config.toml
dataset = "pictures of board games with random positions, seen at a slant"
color_jitter = 0.2
encoder_norm = "batchnorm"
encoder_stem = "deep"
fusion_encoder_layers = 10
fusion_encoder_inner_norm = false
learning_rate = 0.0034
beta1 = 0.95
max_precond_dim = 1536
epochs = 17.5
Rows from block 3 of the image encoder of a small image-text matching model, named by matrix and row number. Rows with one number belong to one channel. Each number is 128 + 24 x the weight over its row's rms, rounded and kept within 0 to 255. All counts start at 0. Numbers have three digits each.
After each channel's rows are labels from the 100 images, of 14976, where the channel reaches its highest value: "strongest on" is what is common among them; "lies over" is the class under the peak. Only what is clearly more common there than usual is listed. The data: pictures of board games with random positions, seen at a slant. In brackets: how many of the 100, against the usual share in percent.
# convs0: first 3x3 conv, stride 2 (encoder.blocks.3.convs.0.weight, 96x48x3x3, each kernel summed), inputs 0-47
# convs1: second 3x3 conv (encoder.blocks.3.convs.1.weight, 96x96x3x3, transposed, each kernel summed), outputs 0-95

convs0.52:121094167125122107087109117121123115159151111117095169104108098149141163163115088093156130125096136101155164102134112116161127094161139131123116
convs1.52:109132131099131083143132157122163122105090129105124134144139110107144123133105099176170137155140140126135142119166162138140143157089161114126161085140100160118120137130083117138136094146129117166143106101125094136084165132088119123178101122162100104094101106100093136147095125166152130135
strongest on: digit grid (50 vs 16.4); noughts and crosses (50 vs 16.9)
lies over: board (100 vs 55.8)

convs0.4:107157116109146146168123139078134132132105105143108115145157148116116091107172126143103134158097106160140166104142166135090158097109093133108138
convs1.4:139118121176160124165084089091131120137125118122123110117099090136125179128147132141125139113163130101113175165139125158086160119120117118160118150115123123138108093180158106112102147101141124108117090153137100125127152163105162095151138141100171159122142160164129132127091112124081148134
strongest on: discs in an upright rack (100 vs 16.4)
lies over: board (86 vs 55.8)

convs0.93:135116153105144134105148124123116120166144143131128139139116082086115152128128120128148139186107155104168182086108149157139111135165168128127096
convs1.93:117121133082141107142126163124183113144097133105132129123142102078127108136101123183152114142135139139113155098137164122130159164086145130131162092137126136117110143123095125136143106126129115145139128083132095135084195136074119132183124123149134102141121125146075151133100150151153133151
strongest on: noughts and crosses (98 vs 16.9)
lies over: piece of the first side (33 vs 3.3)

convs0.0:106108102120149118125134133115140134116113097147115106121133108126113110113160124118069128134134160078175192115127111161123132106095084098099124
convs1.0:116119122153152105117110121159168132150121104119083131102147089136136139138125171118111127111158129141114149146118097136109163130119130124134128145052110143128092090163130107116132154125157119091111115131127111141126143172099121133138129125118153160136138184204096103130108149122057131123
strongest on: draughts (76 vs 16.7)
lies over: piece of the first side (46 vs 3.3)

convs0.94:108146104110128118121114112121113171086108109144145129094128133141115103124130119139075127173142166098104174126106113159087142094127112121101083
convs1.94:117121146146136131135109104081173114144103110079095142110132085144145140157137142124098132107123125133090144121128090135063163115101118114149133107094107114145105090155143109105099156131123120097121111146107120124172132137142130090145167135097152155119177141180123128125106139103076112152
strongest on: draughts (69 vs 16.7)
lies over: board (99 vs 55.8)

convs0.8:097120117147146102109136140097154111150113105078112137100085117153086112111111098088134105094105089110106081095103107116149121107123117127127124
convs1.8:119118169126116188092151127179128122140099105102118145121137183119098114134097110122108152129151101157137077102112130127144128109094119129086174102100131131109158115101125142131126133176135138112095125122108151103165119123209110132129121100139150091094140129142142160110128117104126141140
strongest on: noughts and crosses (63 vs 16.9); digit grid (37 vs 16.4)
lies over: board (94 vs 55.8)

convs0.71:095151091095141133158077173108150108099123114136091097132126073105117120103145126125092131135113148089119146110107154141098130106110104124131107
convs1.71:132128152128118118124088166126144139148088102094123140096108086150140145118158145140130138113125103126115186111158121100087150122091140118140101143109154114135116107136136124115077136152116114112128082155114115140108176196103109111123128101101146147118169127173111153156081142118099117159
strongest on: discs in an upright rack (100 vs 16.4)
lies over: board (100 vs 55.8)

convs0.2:111146137130103113097178109144106108116138121123194132114140129116141120128095157149111141091159116133106094176154111091144136187122119124126142
convs1.2:145193127118140130137121137115109105091174181125111115147101105179162124125170120115127138135098177078097130110134154117097093118158132109103127142151172134119118149109114101106128103124133116122130139107141116121098126093135143122121096138107100149176108120122147072109172094130135116102
strongest on: discs on a green board (100 vs 16.9); nearly full (67 vs 34)
lies over: board (84 vs 55.8)

convs0.18:108169124109089174158120115099163104115129105153116115149156124154125118103127141160084162145123143100137154099115184138109150097129125139126159
convs1.18:147115122155145122168085091135136098138125127130119106108119104140134164128153147149131146105154127112108159160140124158097175122114097117160111148123131124149113106172156110106097136100155134119119094183143093129135164156114160095161140137085172162131139162160129134119078114134075143124
strongest on: discs in an upright rack (100 vs 16.4)
lies over: board (85 vs 55.8)

convs0.83:134114155158117106122114149153117111137148162110115170120113160176128149178110117098161147102134115148076108152143138102170118115144144152150155
convs1.83:112134156111131088173135149117145109106106129129127119133130102096159133145095121179182161142088135113134159127160165138120172192103150119139154107151116169142135133123098119159140106146143127152157119089133087135104155132107139114167098131151124118107110108099091143154107120169151148125
strongest on: noughts and crosses (87 vs 16.9)
lies over: board (100 vs 55.8)

convs0.64:105151105114088168171109108092147133103125143158112112187167100107127120124137162156099136108143128114131130115124175120099154106121118155100128
convs1.64:139122116156151126167079084131129102135125140127107102126095110123146173123148147151121145115169128111102172152149125158090154113111100120155110152136126126147131088173167105123111141093153132130122094170158097133111147149108169099146129147098162166135135156152123130126096113123071161128
strongest on: discs in an upright rack (100 vs 16.4)
lies over: piece of the second side (26 vs 3.1)

convs0.61:101116129087132120079187133115113167131118110146176124092132113088130101098110141136110123142158120130143126139118100133106140158088090120093120
convs1.61:144176102116153137147112146115117121100183171119094112158102117179132117133175138112115125129110180088110132122105139109089094117168129122109112147127185134107097141123130119099118133108125117130123147095154115165129130106134145130121135151090124141175137115156164066112163104131134134103
strongest on: discs on a green board (100 vs 16.9); nearly full (69 vs 34)
lies over: piece of the second side (53 vs 3.1)

convs0.81:115127123115113092094084160095102183092116124094103116118103143097130102120094105091145114119111184122133108138104113119108116109115130161115130
convs1.81:150111124126105156107130091198124153153141158163123119155130172125156108078140176112084126113116138132144092109116145103144110156118101098105153162122148090106141134122121161128142122154144117107124139148115167091122107097172131108108080112131151101133134137173135142127115071135130126128
strongest on: discs on a green board (42 vs 16.9)
lies over: table (100 vs 37.9)

convs0.51:111122122110112113102091133074125165119109111106112142148118070103125106128097094108130116164121160115158129099113097155114127081115108142089134
convs1.51:176092155174121179141117095148127142157096145077122127113131130131137153069126138129124124079151138144133134099096098136106140123121096119127126146079154118110124117140125117100118149119126076118072110152116160107143120138132146082147138110120170120122164163158134121119091165110120117148
strongest on: draughts (90 vs 16.7)
lies over: board (89 vs 55.8)

convs0.37:071131111103118120114094158118143096092109129130124082104124078150094126109129113128130136130156135057134094132089133126120135105122143140105112
convs1.37:126113160142101144118085136129131114136140136099151127090127166114181158138124175120134149108106055092105136141131138126081139124112136129145123101118151110148136105102127123117098168185118106156132105145095144124110134166145135110159111093082169145103141127135127149147093106137112150174
strongest on: noughts and crosses (100 vs 16.9)
lies over: piece of the first side (80 vs 3.3)

convs0.70:089130122108127111132153104078128172090102121138139127126111115116116110136114094097089129154138204138152124124143115146113119085107105122092126
convs1.70:144113170114100177086148126132132145141101101105108147099151128124129138107110113117115116108147092140136105095082097129106127099106126132098175115061141114097122088115112127107115133141119127102112150120104156105191122133155107118132180091095150103111153128152118167131123127122122096167
strongest on: draughts (99 vs 16.7)
lies over: board (100 vs 55.8)

convs0.31:111106106109090118115158100128129112137125118133187102098128128099123102111128154148100133077142110126088071128135094100124109166094108127124126
convs1.31:118148120137149111142146131152081131100189176147085134136106130151116130134125104124068133116125186113111136113120146122124111108146146129105136106156175124145136174107135127117152178116142117138135156131168131152093119105117126147114126124066084143147127119141180092116173100135136132125
strongest on: discs on a green board (100 vs 16.9)
lies over: board (95 vs 55.8)

convs0.33:148113106152079122136154113117137123108154157131175146148131092101116151124117152153116111117147110116087131164165114104142143194115114135162105
convs1.33:120196134127133102130133157135115091100155138122110120133092108135179155137140117145118135119083125098100170120153137142115114169118136140127121136141162134124114143120095122135159086116159134129137122095150104132095149139097110109132091127078087169129116097155118074180148121176144113135
strongest on: noughts and crosses (64 vs 16.9); digit grid (36 vs 16.4)
lies over: board (100 vs 55.8)

convs0.63:103102132154111103094116139125095198112113118105114169138093106134112101121110081095136109117115133119147114172112116140142112086098125144123150
convs1.63:158104166143144186121138085188123129133108161093101099091134147127127128115123095138130146124163131109158100118110163146131125124087101098106173139106116126111152123136122103114144117164155118097116133121124144081148157117167130086141134084168156085119147140133147158100113128124116162122
strongest on: noughts and crosses (86 vs 16.9); first side has more (77 vs 44.2)
lies over: board (100 vs 55.8)

convs0.80:112143099141106139141103145118174121138118108189096142112156165153120100128160144153106138120131114121148130108129167120118174085125121083093142
convs1.80:129121123165155135153082084121118105121127137124108112124083105123138172129153136133128155115175128112112167169150122154099162109118098122163100144140133116171137093161166106120109137103140130119122092164154087121122146158112172097139131138095174162128134149148129134131104105123072157131
strongest on: discs in an upright rack (100 vs 16.4)
lies over: piece of the second side (27 vs 3.1)

convs0.7:119155110107101146140178131146136125150146095146180111135160136127112088117125177168121145087138114149110097130153141098119154176115125141111139
convs1.7:156177129114143137160101131106113100111166166118108105159091124179138129133153102122111133123129180068110142133130138133093108127165108114130105145157169137139118134128125109088114115106130136129126133130157110133113129104137170131118135155094102142178111125103157074096175082128120137098
strongest on: discs in an upright rack (100 vs 16.4)
lies over: board (98 vs 55.8)

convs0.58:119107171163154105121086144135132101106118138083114142137102161116140120122101095087155124131094153148122099148103101129182111118111117101117157
convs1.58:140110153102141149111143151165160148135088139130131118116148132099146119135096110168141141142136120139150145123165156131156140143088152094104181110165105140113181151112111127156144076177149169151160135120139107137116177133113101123150103118145114087117122108106095157148093140161158135122
strongest on: noughts and crosses (79 vs 16.9)
lies over: board (100 vs 55.8)

convs0.67:121127130131137144147066153099151172128128123147068142153135138141119115130134122124130137145115159126158176102101175161121164080122111117121131
convs1.67:149127119155159134142075073125141108132127139112115132104097095133126164131161127148120141119180141122104175132154126162101156103113108104150114153124129129141115091170148102124116126105138123098110101165160102120111165157092165090148129126100159165126136157174130124121099123129072130146
strongest on: discs in an upright rack (100 vs 16.4)
lies over: board (93 vs 55.8)

convs0.6:158117127106112121126127113147134122142148108153128117148117191183200148170120123137122101167118150159149158170130124122135124124132146129112155
convs1.6:115121150104141087128113147101152124105115122127146130143142096113160129176104126171159148160100131118135142147172165134133148155089158093136161104172105172144130148121086115142130089143146118167158112100125095149093149142094134140178106127144118101110115104123097118161096127169150132129
strongest on: noughts and crosses (94 vs 16.9)
lies over: board (100 vs 55.8)

convs0.44:121182119129115167175118155101166137140129128156119121153158132158141148129118169153098176108129126161113141127128173113114179104132136133115143
convs1.44:131127117160142139170079076112121108131109137124118098119094107112139171131146126133121149121181119114098160165147124155099153101119106132163110160136119122145138077165162109126111145107152148127123081160156097111132136155124160098156134148105165158121138159144124136137095099122077160130
strongest on: discs in an upright rack (100 vs 16.4)
lies over: board (90 vs 55.8)

convs0.57:092131119092114124098104120086117149096105104100118115136099115124125111103124103097130086123082148160176127115095104133130139086101111134088136
convs1.57:185102187134113177114139101148164126139109106072147136106138128141139163092136100127135130121140121104152123128113112145113149125116101085107147128079118136084140094146112108073092124113133097128129127140109134115171121132129121118154155081143148120112181146153135151105114167112131121153
strongest on: draughts (68 vs 16.7)
lies over: board (96 vs 55.8)

convs0.54:137130157176142134159123141148145129117144189120148183151123154152161150149141126116151134112104143152116127169127116133195106135154123124133155
convs1.54:125142164117137112163121150141147110116132111143152112134111107111166152154120121181183150139116126103145173127160164139128166161114135124130137131137114169138135138118099106170120093151146139157163119085134083125094136137081133113176078142144124120107119117115079137183116124154141131111
strongest on: noughts and crosses (95 vs 16.9)
lies over: board (100 vs 55.8)

convs0.78:105130118118126144135070139092156131130108115136075128161122101114112133121104113107143132137090126123134143083087148136112148050137125101119127
convs1.78:147121121158161138150074083140140113133135114109132121123090104106131171134149115147123144123168135110104181142137122158097161111104111105150115140113118124136131085171145097115137139116130128122110084169158109132105130157099178093151124141108169160117158160173125140131093132115084133153
strongest on: discs in an upright rack (100 vs 16.4); nearly full (67 vs 34)
lies over: piece of the first side (38 vs 3.3)

convs0.10:105108111124148117088188091108094115121115105131181135098115113101092097097153133110112125142153108098113103128154106119106106127091107103130133
convs1.10:126175091109131137151141144108116117117171155140076121141096123165135118142174156099108124124116162104085132122104126116116077111159135144111129149137188127135094158125146129102134126115127106111114166111144090139139133105145118137118160158087109138167134123151158067146170120143126128089
strongest on: discs on a green board (99 vs 16.9); nearly full (74 vs 34)
lies over: piece of the second side (75 vs 3.1)

convs0.34:120156147132149125133165072128102066109143114115127131095126145158109152141175120129125109093117097150094114099151157122121099098150158130117113
convs1.34:121130161102105189099154124149128121134113100084133144080166167133111125124110120118126141113151088125124083103112134128107113101118118141096150100091134159098137099098133121117098126157122150121119143117100143105195130100191083114138166089132152108102144133128127150121114154112122122151
strongest on: noughts and crosses (72 vs 16.9)
lies over: board (100 vs 55.8)

convs0.39:126120126134084104122089108120122154140129133091088098105096146135130119131069084094106116108145140122103095111088126098111118085136147159135128
convs1.39:095126126133124119133166120164088112105108139159126129099160147080118118150055110128110161130107101112108114132150201132144113135096112118104141077121107161144135131072139138160171158176159154132134104115139149138132115113161114129137117120148117134120097123132092135140104087122130133119
strongest on: digit grid (100 vs 16.4)
lies over: board (84 vs 55.8)

convs0.23:105131112130074125129169107143127156109123140133143127118140124095126092124105157153111131071155122112102074162121123100103123174101125141090132
convs1.23:144168101117148134141114132152095113105187178143106113132121127162139118135161137125105149137107156073104148130103147126116090128171132115128129128147193154147135147116128130136140166094154135143136165136171137122100121100128141132113112160088093131145132107143180075110165100145140125118
strongest on: discs on a green board (100 vs 16.9)
lies over: board (98 vs 55.8)

convs0.92:109111110128106115082137088113088173130101096128176124095131143087136115156143135119108119123123106128111109145130086109124127130093088098081142
convs1.92:130126103151143118157160084157092101084157179116095163170127134156151151124151123103109121146124143115112111126115131145122135106142136144129115124118147110141123147123143109118147196075148085126128172122147134119142095116159106108115181151086111147130128114159155068131166114127133122142
strongest on: discs on a green board (100 vs 16.9); nearly full (64 vs 34)
lies over: piece of the second side (60 vs 3.1)

convs0.95:160099110156158096117098146109106154143094157096111111130092193100123129125106118104153114152108149152129129150128102153125095136115108133143171
convs1.95:125127128136178130132096094160153113154105086114119123127141119105111131135129138145105166129178114174114161164145104148140162135103132123145131154104081122141134050170141129170160165139160158112121121137154103148117153150132137126150107141113131146122144145178098128167101137132087128133
strongest on: noughts and crosses (90 vs 16.9)
lies over: board (99 vs 55.8)

convs0.17:141110174209126121140118114154130133128146162098090156111110135120120152140104128130151136102131106137073106116156131114166102130144152122136157
convs1.17:117137148115134118157132135142135110116094135113141117114140110089136124138094116181163163159110144114148153135174174138131144202105143124115144121140090170128141113116118112162143107169169165165143119098150100128096160134103128125168108133164108132096091118088105125149113104152140140111
strongest on: noughts and crosses (85 vs 16.9)
lies over: board (100 vs 55.8)

convs0.14:113155117107130119108123137090139192115080138119117096128109104103099090105112108116135137121123172141120133113120140139124119081093127166086092
convs1.14:157108148137122159121147121176132149155109117085123145095141159119135147086137150141134130091133094140122126097094147136106135127130128123127152159074140142108113098124125150104108119112131087094072127141093169107171119122150130089146148100092162113108155137182124155121113135118096089167
strongest on: draughts (88 vs 16.7)
lies over: board (99 vs 55.8)

convs0.32:123155104112145146149126143132158117125130110174146109136145106147148106084168152153069155126139127133163183128125147156114150118097110102109099
convs1.32:132118133146123111108102152073161143136117114125111114104114117113153168113110129140149141110146090081094156151133098146070157103087124114143112140107128131128135100139124115105065109114135139130136104131115129112141151162080136096151149112080154178112126134167106144145107110129071138162
strongest on: discs in an upright rack (100 vs 16.4)
lies over: board (89 vs 55.8)

convs0.1:110101128158147096103114154121138151152127116088094124110081118101111131106100116090163148094102143159112072104115102123160112106131116129111110
convs1.1:130108153091121188105174120197163141132097148111121115111164149112119105136105128154139126110147113143146113119169149118156126150095140114084177111133094159097168131114125142166112089137147140132127157127160128142150159118172104132161137104131140088121140113116113159121124101154150124153
strongest on: digit grid (90 vs 16.4)
lies over: board (98 vs 55.8)

convs0.40:151088137147146083110119140154092140128140136090124148092089134152120167158141091102157097142112137115158121136106083135141087129154156121143127
convs1.40:131099144102102158076149154142152112138078126105129122085148133113128123103108104157149132105124096131127134119138106130128145111085143097104172077111104152128151141126097101135096068138136127128137133107107112105133168130112094111170156078134147104117133099110087157139084148153148126151
strongest on: noughts and crosses (90 vs 16.9)
lies over: board (100 vs 55.8)

convs0.11:106115111103134100091115153091116135117103090111130126115101106097114094109143102097127123141081127116167160100109079153120124099111092108101109
convs1.11:167100166113087165088148144114171148152087101088132149111141127127132148092125104120141104121141084149117128096120086128134144102099124121108165115087138110091124142146100118088081113120101102114106135136107136112159145134127096128124164083124141118129171123158121165117105164128120104161
strongest on: draughts (94 vs 16.7); nearly full (60 vs 34)
lies over: board (86 vs 55.8)

convs0.29:119113114120144107112138083092102167077119119125119135099118094134126103126145115106070112142147134122117170145146117160115113077105114171123106
convs1.29:117098155125083142117160133136138131132117119123092141089136114123130150107122141085113132093121103132121091108087091125119116095124126148109165111052146095114099107110118133109099157129134108086095145122086139107162098117159083088124166086099154096119150126149122131150125140127112120162
strongest on: draughts (90 vs 16.7)
lies over: board (100 vs 55.8)

convs0.28:162139166191128134127133101146141121166134158139110146114127165156132170169130131112134135139138159137103108135156133117168127120172154091162148
convs1.28:109126155117127092138125155137153119111103121129125117106125099095152120137114116167180164166101126104127148115159181128121144161082140108127144098143109150145116138107099124156144107166148138149154103078136081129089158131097119117164091121142109121105108114101088142170106129173155138120
strongest on: noughts and crosses (88 vs 16.9)
lies over: board (100 vs 55.8)

convs0.20:143113126114124122100186081132087157079134114122188110108139141111131104122102139136077144140153121127139113173117110138111113149101113128114108
convs1.20:155177110120137148158122134100121094098164166120096093157118117191143119119172116120119125136130174092092127124095142122090095108160133124120092132124175135118097139131124110096120132103139106126126162104148116143136118081145136120125169149104112138164134110136152079106178115123123123097
strongest on: discs on a green board (100 vs 16.9); nearly full (71 vs 34)
lies over: piece of the second side (65 vs 3.1)

convs0.25:112083136110109082086130103118104108121118101093142143087102113125100102140104113105132098110160112155083098124101088105121102115121109146121117
convs1.25:136129069116101169121118144163061115121126158156133132108109155108122119088104142147131115125126131149159079137109122104138124101142107156109111092104140096131157147127133128131161133150154105118141151093115113125116098097164131104098157099125104089103143091100177158179118131137147149107
strongest on: digit grid (60 vs 16.4)
lies over: board (85 vs 55.8)

convs0.60:101140111121142124095137099096125148097090088136130127099114101113137085115138101094086097145120146115137167118137117156101129091124107079093121
convs1.60:144124160130110165094133112122162145132102089100112151085164130111118133127119128107124118110139088123134105099091098131102125106097117124092171117064136118104131088107114124104108122146114116093107147109100154090192123120143102119121178088119147118118161141166120150124129141125103095156
strongest on: draughts (100 vs 16.7)
lies over: board (100 vs 55.8)

convs0.13:108146115103075136142154112142150109128135106150155121123150143127126118114103156132083184096162123130111084136130129118114170175098107104097134
convs1.13:148147108140164141159103107125104088112154164122084104140078105165146157124169129138107138114149163078091158159147133128084127103148106118151099140159171130161121123146156115094108126098141124124128126160165106142116139138116153095136113156080140155155129135145128086126139111121093147118
strongest on: discs in an upright rack (100 vs 16.4)
lies over: board (84 vs 55.8)

convs0.62:108138106116143150175102149104181124129091119162122130142146145140112097102163122120105130115117118126166161136110160156134181098105112140101162
convs1.62:136111123161158131159070088109121111115137134125122106127078097131134170133146133139121134125175145094114175167141125159094160111111095122155107144121118132134127100177150107120110122101131131111118096156142084137114146153109178095134118139109169157137140158154133125135106098138071155134
strongest on: discs in an upright rack (100 vs 16.4)
lies over: board (99 vs 55.8)

convs0.73:140093123145131073090124128131095141093131150097118129085092131131096123143115091085117098154143149127126093141105095147144089097142137110149112
convs1.73:129110161125117193095159118165146141134097101111126133098166161132128131146096118129106129127138089141131084119097114128136146115099123099094159103071141134121175097102131133143125100169130138093104125101115165112178125116177096112148160089125150103125147116140116157145102117131114114141
strongest on: noughts and crosses (62 vs 16.9); digit grid (38 vs 16.4)
lies over: board (99 vs 55.8)

convs0.45:115154128153081139157092110122173079120135152154117142112167133181153144129102134131100154097150101139108114116117166106132169116133131104120129
convs1.45:113124129162139141154111086105122099149114129125111112128093109110154169130133126129124154124166113122087162170143117149103159122106109127162100131129110119189135083160174098128126138118124137125118078167150091099133139141121172099148137126100160173140134151143106132136094107118077160132
strongest on: discs in an upright rack (100 vs 16.4)
lies over: board (88 vs 55.8)

convs0.74:163118130161075105124131116142122131135133107112147127088111172116152126146096111121138103098107126137074083183122113078140123148137120139133151
convs1.74:130161136092128107153154167135130118107136139144153123147128102117170124150110101166165138148101125103133153133169166131161133161108151093123146102164122152141122168106105107172155106121156137157168128087147101134096157118092108126162102128114110116130101084113121122170143105163169123107
strongest on: noughts and crosses (83 vs 16.9)
lies over: board (100 vs 55.8)

convs0.5:139124138173121077129108151141129095097170161118117135094101151168148157155146120108119143104135174096145114164123124099159099100135135140121120
convs1.5:159090156130072170085165152150141122115117113113142121103161154120164143129116136120135140115097063114125122127150142135139134136095130110097161099117112162111163143090112128133107110145143129129139127091101150107149153140139104129158131051105150115088132101154107155143098115130150133164
strongest on: noughts and crosses (76 vs 16.9)
lies over: board (100 vs 55.8)

convs0.35:116138151162148104115095194137135120098114158095118148106114151155123116144095108099161114095101138151140071130127112138156098123120119108152147
convs1.35:140121171112110178102159145163152132132105095113106115110144145138129119144097131155144152128115108129166138115149121135131152136094139084099150112121122144106196130101106120147096074194158178123124117102111130128147173133128094097144116085125150135109121105128120151154101141145150124156
strongest on: digit grid (53 vs 16.4); noughts and crosses (47 vs 16.9)
lies over: board (100 vs 55.8)

convs0.75:109131102107140131133125150098129157079098127136133097125116103111097113101157117114088132165146192089164161111117135146110114122102109128104097
convs1.75:137117173130104080126096115094173144182122103104133134078144100141152153137117156124134135102105105099102145128105112131093146146095151095128139150084136127124100086133116138094103138122119121117101102118108150110134150140092118094164148112098150157123137146180113134143087132143087107163
strongest on: draughts (96 vs 16.7)
lies over: board (96 vs 55.8)

convs0.68:108104154133128107134105144136147107118119108103136171133110089112096135092100120126155122107095088149128093115105091096151121118140119055107127
convs1.68:150098150135120157151137092173146111157110141067142095129106146123134150101162106148169165119143122165158114138149133154123141131107115131122126143115113103151193105144137082113112111167134152137114118166139144093111153148125148089152117121109142130091205136108134133107108153120115119133
strongest on: noughts and crosses (71 vs 16.9)
lies over: board (100 vs 55.8)